From a checkpoint of a small image FSQ autoencoder.
Model: 11.9M parameters, 48-pixel images, encoder norm rmsnorm, encoder layers 12, encoder width 160, decoder widths [32, 64, 96, 128].
Training: 7200 steps, batches of 512.
Data: trained on made-up waving flags, 97500 training examples, 37.8 epochs.
Rows from block 5 of the encoder of a small image FSQ autoencoder, named by matrix and row number. Rows with one number within an expert belong to one neuron, the router's apart. Each number is 500 + 50 x the weight over its row's rms, rounded and kept within 0 to 999. All counts start at 0. Numbers have three digits each.
Before each expert's rows are labels from the 100 images, of 14848, where the router gives the expert most weight on average: "top examples" is what is common among them. Only what is clearly more common there than usual is listed. The data: made-up waving flags. In brackets: how many of the 100, against the usual share in percent.
# router: slot weights (encoder.blocks.5.mlp.router.weight, 32x160, trained with AdamW), inputs 0-159
# up: expert up (encoder.blocks.5.mlp.up, 16x320x160), inputs 0-159
# down: expert down (encoder.blocks.5.mlp.down, 16x160x320, transposed), outputs 0-159

# expert 9
top examples: black (51 vs 22.8); white (47 vs 22.5)
router.18:463594559488580453484498473514471476560480448535525469482512522497391502432540544535536526496451470448542528490531417544447487518472535480562532528552553466439567496431494465576468537466627367468444505461536636591515547510435501492481522503484510432495458475487415476452562507530509508593523530529434591495491521553480544503412549372477423526455458555487509490472424473488555539504424382584515465456533513455439527524533520464525478424500474614463499487590552514512369509568462554
router.19:494582554493494571585570513485493431523547485440417513538500482572371529505568558460523555477442500565491501468498414609494509528564610498531456505515531529373546450484498513621552540509488515463483516470526571523461522556536534457481561504464552428434468455503512489510573454625534519508458548523567490507564581525495485419566584477530432466435449528416576495591396483473610491492572521544429484548427558524427519530462503541524436455479496504476463478571434453536455461509504452
up.9:494409513513513493415539500539475505593481560497455447569513485445492480494481492578526487508493567541641402490528498466477546593513556495480497498380523521413430525490513459526446512454513512520438496463508489617516432586472577415487519508481503523443429545477490440497566486532559520555497542549560500414434506484444497513486525395449512484468517599460523509622483511538507546441592462599525482564535532498445429451587395532590527508496454470601471471446492542554590496615508490
down.9:531422483522526506378480581436524504426448522519443452530581480532516505518430532474509512468545495534479528474475461507417569477451517522413579506584533544509513576536552476507471521504507512565523551570471537454545460508475515480530516547461586583567553432520539570498517512521471454378613405570577503423399474584546407472453528571568466532552547478447500608523512529447521506456482582520440394614461531519481482474463538465487571448580441458393514536499527521505423479477447515
up.10:511465511538524533447539525599528549566543516466497532473458423517493462480477406449416506446439480491489428458477499586510535538521526488502590544465517532452429478516465497513516539474558408430492472442556482523433443469579480478563455477569446419478496506507444534490642525511472555496465573586489598519446499504490445419452535443518437434451510561451436469558485491472473531501462456519555406530474524512432476546407442427580538567504639507513532422519551453475503416466411647
down.10:493457532457490459489588402434388596586493490646491398476455490500510483435454506498566515406389419451469547490569555509526466494489535589484440527441446512442526559490530490485540454491550490518422496443563509484478512458537501478435497513434420528430434543648547572461466449572529445479508522507442505503596490482479520583509546456466502487489452582515469527595475461466515463478453424522527587521519557474505537472566547433442495496461560470491514431479436484613492525549557452
up.11:431487488549464422554539502476482521420475546569531477507454509449438546449489516536455458481578582406551411465504504491546538494555501577424483584453524506516474535560482527495462460525486335493517476519541556664510476541432531611541489404523427344437517579404495530527464529481432487506511480562479601434502455528529530564552569507504475510571472496522583508498529611470457451470491507480511510500457521412547432530575505523525517518469501511486498448473457395571529456526520511
down.11:506538519547484419467553432615572435576519449489447466570542522493477514513541455466445539481553403464486486502465565448455455560549576511512560509526512493521574496471452559582565440482388406489521515403548585440516501475567551465526521478469504473542543439571442455479532529544580507547500480514492556567456407488512465409494514377484550407518478491464440593462547516496481502482412544426478474504442501451528404497500477463549430600558535568419434458477560560565466489545418499
up.12:495502481513443522487535472636451481598452408454531475513449529584453462501547507513414524479504479515523386473517500570528534549531557541481528478422464463476518493459511503532540559507528447449519500455609562508470461550463605471561413428451476483442486466534450517490587515549508548595515549568445483483519468507451557558423484481460476483468532569463522462575461512564399457572441524555536533545490567466510548594591438505567580494548577509479425352577496493506517476533374507
down.12:492461444499498449405460452480483508498436466559530469458440500471530496508583393384554538495479565505483483543522494432482578558494534412560475550466516581529407613543525523544478465473571513630483433519468505523549462443540541466479428507530529563531502494537582566537444507506406563446428471514425535495509502404494512511452519462412467524476490442574409521538578549582446516510476440566409513498518578483554515435569471423517564559488540459474428522551575476499442501615489434
up.13:417528542575479589548548569569532560528563461455434503499440423438477540537512512560479502488550480506532538450491553484473497499507525508522526499520484454543633501458571505423518528606456609484526494452503492539518530532551436483496533527526504489524387572458487601380504574441548415538429531559519541459517498392562513533541574405477447540461525510431443494446522518465553505599447408490530610418522422482486471558474443494456539482432468541474476443575572418568521449520478522
down.13:489501489522500576472562563602408505596466561512482472633457612497475449466404477462467559435471422514492498438415519499551499513546514466509517550518487507394550405458505593505492530462522511470463471424547516544607419541500475439405474504541493514537425409557456493500538477496555554534570520556446583511599471482461532450550494478505460521529571559446483600475499513480515506468455496478415508435531550485483492510482471462566458473378620497543452429438575456519538479574544498
up.14:473524506545471458434583555624516400548458436445479546511531546595426432540472563503473530504529523476559484460518443526499545542570553489462533520465549441483528498466570570510494563604402443471474529517545535473456505509569483480573460360505566470457564503510469476455533480502463515635573533612428467482512498511440577554509497426461446514428549591445463559528552552501513531571447470532483522452463501442525468494555499486525585555541547557427373483567506448531484454462458569
down.14:420456525430462444517429424534467679466606482513468444535447488503530545455496466470454527457577483459523501482551506432430574598444574517547538538383553525453444539426442586551558381463490570540394553407566522527554485518462518571451522487484512525468468587503536495501516533450509596527409493475433470481505471538454477437437494512535462479565445484509469576544465474432520525424548547513505508498509552499522472554543532534584487571500621521464540518461477499437492486563522486
up.15:478390480557443439469498489673469557541559465486490454503446521501495443515440493463467577536498516400527428487589478460498558564559554432557539500400571552408494487509502444475556485477563508568479458487479538530542461481532567490546527495497467469509483471558481603533501508528475508577456531554458581576439441530535538461462477468435573511481548569528399535571489509518490447589431503600402446457512523439577489523522457460527545477491547482534407423481468454516468537653529512
down.15:492468489498465522587535519578491505495574544426551456594513500447493518476535486511467457600557500399554452492466474482448426513481478568624475557450541544480440452431474486523570455503454456499517454614477535545520547417580532491602534480558503476542480399496461544515469558452568500507550521453390435548448465558421490553440581498468498587525474512596482457424509530479561568437492478518475451454542508532512587459540508473513418543467468551512545394437484421494501516524623595
up.16:518544552551442557563541510454445476573398574442570462509493447533415444444544484498554418524531495524591481521597505515554492482533540472505559499497586548466492380547405447458538479508518601509486447510528523478510463496521576478583550514501627484428471535474396553499390483567561528459490473540488486552432457497469594469481344511494509519563589517523543534430516435577486530604454468472504489566480539454515477492529546412514469503554476522430476417573479472553514509516539461
down.16:569555548485411449449509449508425535442519509581488476577510554461390593591445573510552491468508491498453484456587550505471515586533487448552544492492465493523490554415488550503515517493545456480409510476412562527506500441497533533522509500505482538511421508484533497568515490532471496575509551553482499506584626515499536443553551433471506469552461536392516547560480491571449530506548504563391430428568556423506545583554485475579482412495569465436552435442501463418376517419458569
up.17:450583452421482449563443442490464514458489486544506510530374393549523497505500447539496548428516479469482441472589440541542614517573528486544469583508511517455505479541420467467567512506430448549436506408467524608543601432477548431476482556536525532605472465482448541513522542503544535531587622539509475429515542566548490617508494558516453534505497562404533518503578500578496466519471487519520506543552574493571559469587510565535475505576450588538503499530561502551511589454453481
down.17:487503515498529504485461517553457545446490567539507527412455471507433559423513520469512482449498411520533459497519376534588439582495456560443567588572492595472454498476392566567587518468363466464378433505506520479534550465598434545543484513583492495523541557532560494504453486516455504499435485571478474490497585555532481457506503523378509467528535527475460528476442488566503464436444542611500429452562620515513586461495447527476532509468544476435482476448487378560527496514481472
up.18:482470470453531498487573533532500458508553537549553434560478540530470530584493588445545500492544509562444480550525529546479558550587486457517539463404591369402631498430517483534532562486513482502443432507459427535572397495501577518476480490506460479510523573542469518546579503518492560497593438451411489467441516489448509490536518476486428458434453502522517492489484411533570494479495532530519613499481504493617419462437505544549428589567526568544520431489479423378565585514468517
down.18:495453442473482472468511435649551510642459460579505471509476553462518555427498473376467498443489406539584552422504552415509512494546462597459470553517511455358441500458483609555594502461495523514431492481503514450585547511545537465470523530462429406474457452479524562487437519502515506543465595614459488563563517543476503559569448520531535515438492471522478510595485584494545503562458441449542563512505540489489553535520514434519488543537499458502519422461442494561533450477436465
up.19:525430401493419505532488458441496447530446484527519442493450476465479547485476466495468397542490586521553431480515525560532444544589657551423441496526415595450654463425506508481510503495483492565438492555542489565555456467559543523422451466432457443419485540516523507500468520524545507547601557494470515523537491480541542495442362465447412513515527523479619601532518511583437455518496451562440493491457509520460417538530434466588510470452537525522506503508421431510494472510539513
down.19:541508537441534460528487502361496521503519588578429444448510546477526525535448475495413504462535484433501538424506458505507575529428430455543453387467484503420431575459482568521404406426451526570434495417519519482467501484558580509530545492502561460410416513460504472524553487577546452498437614575422567455467564461446555500508552444537441531513501603432417462557445513537534518541455456517565503491536476504504483518463491492560526414569508513431520430486504614464545461444470462
up.20:500455454543393466547473469506564488545525560566444496498460566516527422574565478450547510497489521509476407522469452475445436484494447507604439585472458458508531413489476539515540445415537420540574591433458491506617486541473589532547412507383499470551452473523488467488580515574436452570376450596511502567485524514522541445478464512470476526504544538449418473473441553543458472544550555480465523506549451568532442462559473465446526509453576428450473442531461539541527479456514634
down.20:430561456460422538408563487575520506562440514466459511510501536584462521409453499433468553574518399510464451515553512480497542562588500531551522433427432530471555583579508503534595432440438508430532433510505533503442477552516466539407429506549471437484581503527528395536437551486538533552518589430511495471504434552530572502548521402539473470470515460502517530595573473485463523538533466568479448586634574537471531536452499465572497449548516542548516454472460469566452494495412449
up.21:494439469524440476488447455504516525519475444465503478542504422528541435521442453466395475552564428519465489493474485482426457593554572514553455519508549486451483439380541480479485491459542390489446492519541426482539465404572567565619489465517552456522522441523558508552498463494539551491419540483463459537544535522553479494447550480398440480604498480426406468576527482536530643493430462500493429436621595484439524527540554435538532436482582531552493506445489531605522530470529486
down.21:459427542448580465478570511572504441539481513483542488565538563472520486546423437402546512514448456479523505452441515522491520578562557460506434571507473566454555556569470461464526529547547408596508448512543594543479494530525545591507412468591539538577489467545460602484430566523470558502507461592430458440545439493522492500416514531517535449474556424542465524530524591518520539556556523583447514436370470544522535509425451554446523515447535499416455519485612506475550508539426565

# expert 1
top examples: black (49 vs 22.8)
router.2:448425523501469496530575483561570466502440546474440587493522547504477597470580541529561449429512482412436543477496432608556465548567485468442440502525569505432490433542476471565471517532519448562426534506553469468514589486534590502559491448502490486462426488358510435425529516534520572467552579521536437597479470470453562545468518465457547492440481512480526522520483490569526609472462509543478569534512561591443437560513508449455485462356505499466594518550555425474409473468495532
router.3:476451496603509417427500485522409492489448514535439454431433533520500519515542429492484516495468530509523455516490468412483593466554492534595521506459494482597486502514482509575537582431480506440507369531448531523509427547480482471550464490527466475509496546537506598544528494530484503524429489571534460602567490515471464473424503502522440524461514492468489494546446507585576550524572463510418600538487649483440594466566553476499617498542574432535558474668512414544479483504445542
up.9:465519420523465549543541480625469440515552477552491485475502438487415471443541536554481467524483552600424458452459457468580523561505540483537457530448511516506476418455465475564577624450492411564487460435481535526484561517544578489568524449458498449467517466567445489549580582550504505588477589535539492565439420540515613559509512421394402509412544535384504560497499489538483476597522489567519521497491555491495503565582469476510487466503528499436491541468523563467629524499540514
down.9:532537418575477569515504506551449465454394423523569514447508489485413511473502526581530504487504487562435511508498608523435508517525532648510529545509372544476613500491539592499497558479484531498430454492533543496519456466500548465439562537537468435558615437571484511504531485489452560484455485574383482458518426533481569562494552568491401417493414489464451517485514493522494535594516445407507516478595609405463497506553566502520509471492548438482525461440523546523483433438501539
up.10:435461432431542473486505458601391533532419473433485482512485444517456495524459519627493514375431493432500445492537492569501560570584487531569499453458464511470520519503545530521530525435554434576442519478540542531481405509495484456466553528500487482528429422406538466472537490537480438540555488461484496436441434523538583522555509385572517576526439501538462557490516520575517505512497492539364439587514573484477406547462501546596498564549580574494503504414429458441500561530496547
down.10:538493558523504418529539540433556477509598470518507520501539490531511509498453579503528538489563560501501485504465476468457484483474468524462515474565461597475502492473454495539465521442544522517442459442529553549505502454606591442473546432574612406503475475571516472470394596591577509511425499419561478480477489430501563462436539451487572550499419422464530444623528443479501527544626521593520462478423510526441434486514525496470504448539469366549482492446492418622425462475547483
up.11:465504457553406414440508468546430394563580491494618429566540515543534461527538462517496594459513544559563443532505469497520554553549493460505519553511486507541553449545500549532503520548553356504494506552521530462472407502518541424547448436522578404513457516488478512580499486510491567614426513603523582473420473495518552561598499602453420420488531560541421542524552554533479487590435491490512464470553540425397521497544480470488452459545548507474423516521481461522518498553488543
down.11:572462480497361481453512468505474509557390533504479518465432501480387586452446437605455530474437466495460530444565492582508483537539561536540506499446499562476607477423400498539533478442447448535479492480528510467592552530606532531503543501455531574528442488532565425562548595523549487449542540525473465535525548523497517457539466453520459456464526619511438473479491538422510488498360525495551544469571484550532551648572498515482450468541530531450465523485507431572520450507414506
up.12:467500509536412477572606445632475440578399376450504521463421500491403508504550501556383479466468449514464437414562482474446521570535463484476478560394533490491549444418491477461546549505544444443507462454533490590515426435500578487530496438458416454477501483507447514495572538524470553622531574503460454557479459508506536545521526448499474445482541637475514492596423541496477511538565513463501595433552523513515536589498521506530470451549534520495560428487499472504528454538452503
down.12:455496480480492512486485503464483544497509525528471396558458459420448479471497502503422461498540468468511469459534531487560469491499504621544561521413483530457542544489504542579609437443496575492447509489557506558572577386413571539517457508491505472387535440573475503519615536531500520526543568578488538521532468488405540517409430467479509536537433469508591501577544464545538514438468492475470470405615540497420465652481504486581492528474558498435423417407492498524513470536499588
up.13:536425442496522502532516366569559456535544534468550459422461533529551468506458445517555515528447542448418402521425473414406458593531547480478556495438562518458575504443590463493467513493474464453498541531571579501565516459490525521557398539504520442435505440488540536528611449493511404569504490613471557467517457468387422537508440512497415534528529550495460414612401505521606483499443506554468576526531530412486536474551489536532508457551518441467516444485479477526499488510458521
down.13:425501607473556440494449401534544551535487552484533455570550453460415528484507526471543476384559427527421520574564440493526520565480519441491503533488497535492495489500533463442563583406404455499494499438466490503412506624485453503477473617449467546518517438591529497468426521582605508444420461536386487529502454546469506453569547437587551427585505521440524560517540531467550509446525517508439554512467480505577548488543611508506446497488523548480509467417496568475534520508517577
up.14:533540457456516492484495523518490554535503495493479545540466563576480568535417509478457461446527501503429445509526576536514526558552531508564530501366508579505553472492487409580577482478446452401503490493507466434535535499430626506458508529434489552483481515434468513562524585545522553549445571464481498527552542513553579575496485372485544470519484568468472447641486445456401532372433426506461470584507478503463570554503502564436567457492508519561436487507462421525523435423397482
down.14:527525516553574487502538526464412500526401556516396459557508480541534520397499510508534414474436452585448534553447478428477539556555495393499440408480417529470458475509479516541526495534438524514520462505556474541412415548571557483542544499443406446541510448443543465501536515548527468549552504438480495471466500511520544366463527441505569494434447640381523511420460503477426478555463559511537503560480485435495492570481564466567414511457495539517483480469449497437448489520356459
up.15:570562549474471500540514495586466433428531503486587514584486483471418511535535481533478475534544418565550566531542432510604486490544597437583438475385523479516462594490535480548450507396466442534425477528542534514519457517565550475536497427509540482514450486513546524498532440504535563606505451574445484502530439562417584607477483519470510404421494464492531452545438492530527486537503498581410446442556520491488471509497512534404523453427467491549498461681470549526540489463524548
down.15:490444540584457426520556544533614466497433438390469517485510511503510452456534449413538552475455547443538426520414470530443537550501569490467575542498558533458557529495521518452536514552425562461603613485606574466550506478468410526483449510469558469510560501608431518540553538474463517461454402486499471494449558500499544472596519523574499458473563454514441538607472491450358594474443528433573503532526532424557451535501530467522491545451574462549497473497496474540482480568467538
up.16:471507434520430445528546532579460518614449520472541484462429528538431391461534540515482496487531456462542445541518508517498453610499605459489466478426456476446429468469485515477578490468373567518526515475522491510452505468555543523595454471444581498439493476441444481570563572484462505611512547557443460494480413554516476535468544462507574461473524558463446486536528441604445375576447457521511496460534466386472536580464474451530488466572486528468451346544543452527460509529531502
down.16:466435536492474569571499455503498513461487603486564518480415430412606561530543481585442558492491470443503522480492484428506552618583511484529450537462524533478434558479498424602542459457476434549415463526479453510450519518530445527543452519527492514429380474424537537571643515532495483501447475461511493503563447497547436482438570408471516536479557536496487566427476456558581381468462553466432542391493425528490539484585533527442494416489472549478509501498466492507518491597503436
up.17:507551459477539478548526522459488475469449425548590520477449482540544487513462490440574469449522529411526510469486595542459569593449448525459419567540417476411494365453599479551545474482618398483422560504572497431431532480470532456599472522496601535441529485441435522545494482503524547512513472468458557442551506453511459520505566520509430489443550517523451450526621448528508485529497557471487514564532422413513443474555473486583466496498653520517479576526459457552482536545476455
down.17:460515515514515563464510520565473458528353478427468493525450497487409480448486553491486616512557413603502494477438567543541510525525551435437403532513563481446544492518500516550524455495429440433432430427510554467470494487539565350546406501433431418502439509590514494481558559495507441541474555543525486483538573490522502452521574464501457503547523586536554438508497460448385564527481530434512491570601565445458524531557488525447521437536512449484489442394569513532494481472427518
up.18:479489518493507503445560541587570478585580459467507515486510574582541481448454453484505553501426516511580405364467491547498537533541487486465560425522539523450433518461515479514522548503505568474493462472530491536438491688443528478511496428476474457370543480517376561463492569483504532553564466614493527440507411542443560539523470522480455421516607581558435481514457528501520485447528607477456551512470522412529528531552468588549480508527454531514429444523484464493539485523483591
down.18:515430536529514525498456482572580499517359490412566498524434494434449448470452643520493565531513448491559512481597567540597445481458550516464460487555510525522528579583510589466550571491429418529550480433545439538547526531473473478515337487507485457497542557518528477444416442539421546523509506537524440472481488543458604544475502593508518443395506554487416465453550531428553491520470470490503590503540544535485530499581540481495513503525567543433527417509560508473549478442466558
up.19:499539509540535524496550493699520529491555465481527474510474563576417508510528534440536497508488533495599409482538530477440514558438514486466575415500588576558479505466558387529536553463514499497462600479599545414511471494519461443548479444487488446493529533478476549586444600489476499537534512650477559406437525536410498530497544522491535456451393540428500553525461427588524491557459498490530547474549470469459548408541522567496577491575543498485498430563484543548523487467524514
down.19:466562586491456528480549561514546439481482534602461521479498522433424476488509419475529523412485391479421525553513506584520575556492537449455515506426520503392535453404586615532553413445406433448481526422581511495488558427525490478472514500471453451439401408559570508578546534434542545566470556616545536468556466536544515453527531489503554479488468553473529602554459474469519518531523479533521581537524495439534512577522523497572489496541520518460517438433476544474516458521393542
up.20:443422489443513464439527539547529390467574486518535469526580464486464493496531467488510467487400511500514442495566497566567565513445510475545496526439579400495533527513504491599537521588472514404620489494495528528442543494438480485592529451515431583400479480504424464556604530526514563501545487542559471489511480493455520589540480479431503554499565458555497508473432459577518537533533461482501479509542529478621469515530548603367561453489486531506454506543571539594651498433495554
down.20:577465463530518501550456533590515428506521363534459506434438492491503573581470524520499506529511491607517496526521530476547470399531522458428394553530498466469543538550526447519471508570550462553571463585470457448502559510465482553559463427482505497553443518538563481560480451514464485550470523553471536589564510576526453384478587415531448493407506438522497516394447488486435439459523554450437546397506427472448562432549454485559525519534574493431390404520473542456535434527509479
up.21:460545484444510483506545460485500452495520494480502531447521494483429505459523509498455443445437568555457438573577441565507525544460426520473482396469546638426494567441507460408553540466507466516456469439531558474491575530422536515556481411471479539436517515501444497585447460551511476537574454490465523504486451411470547551510518550426597380504560505466492506468530525481562465448471543452449477537512515376433479538605409458511549611516458463431475512566523490471456368589456572
down.21:463522561495435459447403598560498470566490468518442441593580493439520476519476491507480493549584503507482482449465465549457497569554541398471539591488503621483447640468487646599624515482441485514487467455513503567450522498524498484518513509475470522491514466550599524471507570444540495452466531535487568531504498543614557516558578537518448607491492502490492565550427472531424441490445472515529469439514522475526467569581478422508556530529602453521498424436529488460586478476468486

# expert 2
top examples: many stripes (27 vs 6.3)
router.4:488469552584573496538529496463510507472433469514477567513523487520496547469506479585515472507425540496419544576566505440475459482516524487524524450626435476561516399484499533562480545478579545575492534561466509494484488458516553494486507533468547489507459627517393443587531481527466574610524613485502576514574534507519502475534536409475459501484526463538611496531594513543457460514470408565453481500607606567401590537445408445465494551546508482409486498499445515561503538470602537
router.5:466585436443520567556551609501455451545508609484567549466370405499526459508585458600536460458517464401472547538588474472540439445512596474416434431456508438471475408499467520514522532548513404528477522532503500574469535485530474490506467447466519518590477483444473421476515505577460562502417558519574517492418425429535516409576503470522506567535527463452558446504486482506595508516545462569400517555538505526471524481476510500597500511479502488572549536488546495587491446433443522
up.0:453497531507506464595535519533509505557490543429538495526456557406451478401457498517416476459502534508478413424480522427465549549569486536460502530373517530428584517495477440463526446566588467477446495488519548525517421474504611470529446454507484541523493495531341450550553517555557471560511426558523504592501511535507515481456463419420508515500540609536433513532472422515551455543518457520515558527580504501561543588422605594484516584544439511478464449540466469500408461452500583
down.0:516457491499532545549541519649468402524426551411653536566521481537493464461523525558492485571467558475524470472439483533473522453523489506415462468475450559479556523532527520461565552581560395461457516451505502593546565464534556513478456524524530518445540467434472457488486445381508535524537541471521517613458462508531543438549458423527472537524607542563496613514508515591528485460506543436414565524439529526368513571542520537447487491518502547466462524465474512547547508600486416
up.1:484369521481506463422545430633506402614417444520515449451614530613441511467473478495489552542459586544492421488530408549455535590580483497533487527442472440469549458435509476461469514525506448497460406523533505507478492524515560504505459488412478472481485461481469540438524405542551495588469526587464479548443490460491462522531506435476523498421506559532478528565518529556422470530419496537494561570517571461494559553497499430590490482441520456515413380468507449505554442537468561
down.1:420477522588450491523594445503476575602560538539433443524462549529500554517425465519505491439473408462431462510519481436446509464522501588533567529449511453452562541466495495530580505458481586449456486520508511461513545488474565472426521548463440474485537558605489565458540514531571529524479526551496503570535400635492532532448513556494506513527400505482538466586524507484484549441461430510565465514499544443549471634501440489561479489481504392540588480353546510478549468590505596
up.2:508568520521546540542529492637494503541406495460523488520510475588443552549454455529454530460469542462443484461474467499456508568614543522523480432447502496511549483581516387538466534553573554409533485492476495523472398502495511455628558501539458509358493467451489473529392545543480506409501529536482510519464454558478409548412473479484451443557515611487458596524379561489517545445503486461464500426482558522472496405427430536531519385550550510530487489541447460535552530471478518
down.2:513503523489593476505610471519490534541490493491418517468552526607529502526413494496528472402465452560475563509418498498549476503641471542421461475531508434449582516503463421495474561481449486468524531508474435449465543534498519550498562551352425443461567507629547498508438541438514460476582461521531462521602484546530473461468530554570544451521528594513481496407476475388538540504476454477571481609533431480525504493498545548397479439501451554571515516503487545577540505442549576
up.3:406523540511433562465479479562580465513487526422501484452454464533388576519526421532577517471592444588478509508476489483462519573544459454498601511443544335537375493444533493488484508497520469478515484545581564546430572520593562545462589475484563490513490466514465589604496487478461519563519409539376601501524567527500530514510513439514435509471544555471541461540446476530513447470481498473458445408509495463518483541542522475502506487421519527466504428555503577521407581467502571
down.3:566458512513485472504490522523476453529445520458456484483607415437519449547493519564481558539483475481536508498488548494456628529551513542474561552487533456504555523505436499483588553415475371410446496429602580573391495529492476487552431486462523420474545550491483472486573451531584569579527498522458406544520382553533561532482437498492433421493462577649504473540470549503526496475470474489468488481558542481554586617526537479554574475505492502472390478498541540537535505514416503
up.4:479513464515440484515508455594429529532501465480514522475455517476454447444563542543491480469527440560527473474542568566441502522539592407507548473406470499518529429405530508534553530576536426448492459412509533497475448539465497409570482450466460520481521485388481509590575495531543529538624505558438445469489472517444487531490554429537561510514451632374463592560505491558537518575450436514496561512504473484476469621460526655488523532569534563451503423470440430487504447489490502
down.4:502514541517493463388455537579540479410495542481639491500397480495516427590520388516486508401475532615525482462518502558508586587452492498558490518488484523521456521514532599458366576554445477445472450470583564491561466447498580467509472530598554527491482497474490574527459492479456572527446496509472485431497469471487595445478439455488473549549492454522508528504490453609387419504552558521453474406506566475556478573514521517583540575476529502482499460600502483468508510569502458
up.5:497468467459468467501562617657465562464471406531513438530454482603555447492453420557510488507430542411553525492547423420426509552545549517486522460519459495508529548453475510483495574485638450567453559514489539481465499524526491589500569373480434460464468552516490440569564538477558440497497511510447468553458476481540560526494457538510441566473481570529478481597494540527432487547502403500494486595486535436539501593494474512553472462535466472493389436490534607496488549407540486
down.5:483536553549525496544539523555447477563448444542563444550541495483529547435417488455536570477466477486477423488510541476505531554556517485453522533496388458502565479468355502528554588507479465431463471509526586470500448514556553407460421542511444446452568492560569527549607459497522569607428512554428452552575536586558471459563458391440510415492485553491439471542412525465456412499461456437456512563586561497499546530459474522517553482484558513534536398518573512432528452533481487
up.6:513528471507517516466498473543443481515479372400551556558539475516397579533543528436472534478527514505526482517422494455455445539549477501577470472514589511428476525564461561521592464535535483379472579413484480449420507606582522429629538437529468463501474546545399458416477555584561490504459466498436530419575449465486576560503537475503429524550540541450453517551494523505576526532514458444545551489582553455497540495545414498479500546443556530446402438464428552533529506509525538
down.6:594505588489632539547469554514444568495460522631550540528558537421473557484505442559493596549455499534549389459452560520399505486436441477541454457516504552514554465546496480476509527497553501550443497481445604488431474565443505478459549467521572464480511515512452533422445417516416510517565476440500537549527525496514417509581527610476473467529461473545392392453426461450528524469586567461516513452501540476424421490544554555492518422480601497557534501482506494495556440476525546
up.7:454512429459477486469438468622451507506498529510515423403411378485425451448540548573462512439531577502514503484494556500464584464516479478493483533404543514486586457567449511507480572535469419468414412527505549506600554519463546540536507501509456440498561431437536466616519457478541520449547432559396554445408499537492459409552536449481486539481527474500508531503514526463466522528477455473437592368518445448465527469531565438521506408461594472510530521571433480492522490599519513
down.7:462502508526451522527590481561481484506446464533496461426513534456382515461528507470464571507461498566472517540482583537507480557565485481491513391452526398435606483520458477525566449505435553446414503529472453586454517488522605457489453592435455480532529506605523502445578520470517537618455553452441558560556488470552582496554484502471469422445519553525513521583411505531574491537470462524472475517600552507505565582517538475542482426573569514527437443378542485510485481597438563
up.8:537507451499490534485600501574448529530498458473550472517368433525481444465449471504479520556456472468519485486545522389519544529547547530494562509426509496520520487488545473483537516593463523441522533452537549541578455431550498546608422450476508438469502545503474418543581472447493569567547488511424538529440471497466566586414550465435400513496450574463470511592462432614537437560443466565464562535482546511523556532616456433479562598536577532478449530486403448531428498562540541
down.8:474552498515500561484482482580541483526456535594505468492394500379411484459490415486488556509523451492472449475474505590517544488622520510516597538491430453470537406444553586546534492457427379486502536441512626540460485527492491435466472577449459358543534582486412486499541451564505619550488597575479533512568515484471520525505444425483537441414490480521467559561472460439522505458528418486508548465526576470437544541481455476508522523452500531476495564454471524522506468405470538
up.9:468491459483476469569502473529500532546595462463454564545431575497529503464486437514492558490463549425450413499465527434605553594493545563560536491490579481486487342434503524622460507506478413487434528485579509523500499513471407574451479485446431439509465399547476502572543485454519543593434589566559435492479532483523544474575530536477466534521502503423542546444477511520438468535434493475497475535554467397432576499555479505525551607458550531418475409530481410472504463440480523
down.9:495490534502496497431481545563495481484440479535569490556490468477438471456413467569540554569557471528446536490545485554533528519556548494422541502583507516458589408528471583527499544513475435429545547402480555513541449516484501431522581532514424459504528475489546530531608501511499590583533598528466473583530559537551528575588558524547485500475554484465511577526480548519439513564435413466548500568689540455544572572558564516453521434440491504515470523403444534512546491469406540
up.10:463489438523450441500456519522539492488487501528585533515437541509427493465597479463533411429510487519469357490542452448529479502568583471524493464455546565463483548537552442365457598589531561512505555502543478475474463468471393463550429433501432503493443517400517558512518573541467540483546477544428485609496442490508480562473528483427466447403495423536529465527505518545562476594391523417525586479517548522523520500559458485479442507484617554517418475496486459521514531502383558
down.10:541536497572436550440493579463460433484447552545538507492479465519439485453489550548545508384508435508374426463580531487580433497473558411479422550464448520454573507449561548500515521450376514536561502465497545532449470484521625449520536381456425492388473484607466429557623547537463488520498535536493515430515478503472577522543473512491487489475414574503525544528486485557468513477423597499570452439492520520516548460496490568496481495537519497466510499394622530533468450465497523
up.11:568501550529475468466590457597476471502478525477506594548450562503539497570477480536509530483422486468555471531551570592493559527621545466545524417507593446387523453435411527567549564549499456454547420483538466421503550553598486453579381488449504514498370433433459507600488553567580536541464556569494489533513478467446535521495562527424493559479516547461544564473518544559536429513479473500494562410470468432432563476537544468585512495498548482461434499540523459490499518491463484
down.11:559597503596549491506496466628557497554441459500495484469471508460439446499495503532529481501518447605521455470509550472509504564487492557448576575452421499564571438414420434484504467473465448447467475493602533506506490465512517544483502520483561434515540553629510519489515499470586620539422533564465520535608503458520460495581497451517447483457475502476390490549483487495483457464485478467497555552541554453445519523485474492547501469493484459563387462353574604473573467589398533
up.12:517485425457381486472508519565518515476577422408521522490417533540446497467460546477378488524525487559551480465456484553549540557529593487535576541438563480520578555438505520519471501504577493513403548501577498518548380486556418474554523433492483438442548518421454505516514494464420567544518515547475548523451534569468522520546481446446512462522566549385478409495437548523473424456516493526437468505513513547494573580515454581511583541514629523441394446568493433438535471488456479
down.12:499469530469568509529380517544501584534512432546570452518517478523452515468445502514434474441535425530478522425396536456576520544443528439461493537471459575501499470463452592496533450537522431356488576387500518436466475492502480485493563525556533554398421481392459516533585501530536522533381530491524492465441557514475439465473477455537515460511614539493522536507446515499450407478492513483478491568529484434528508612509451508507488386532564618507542439509509471493449522541400408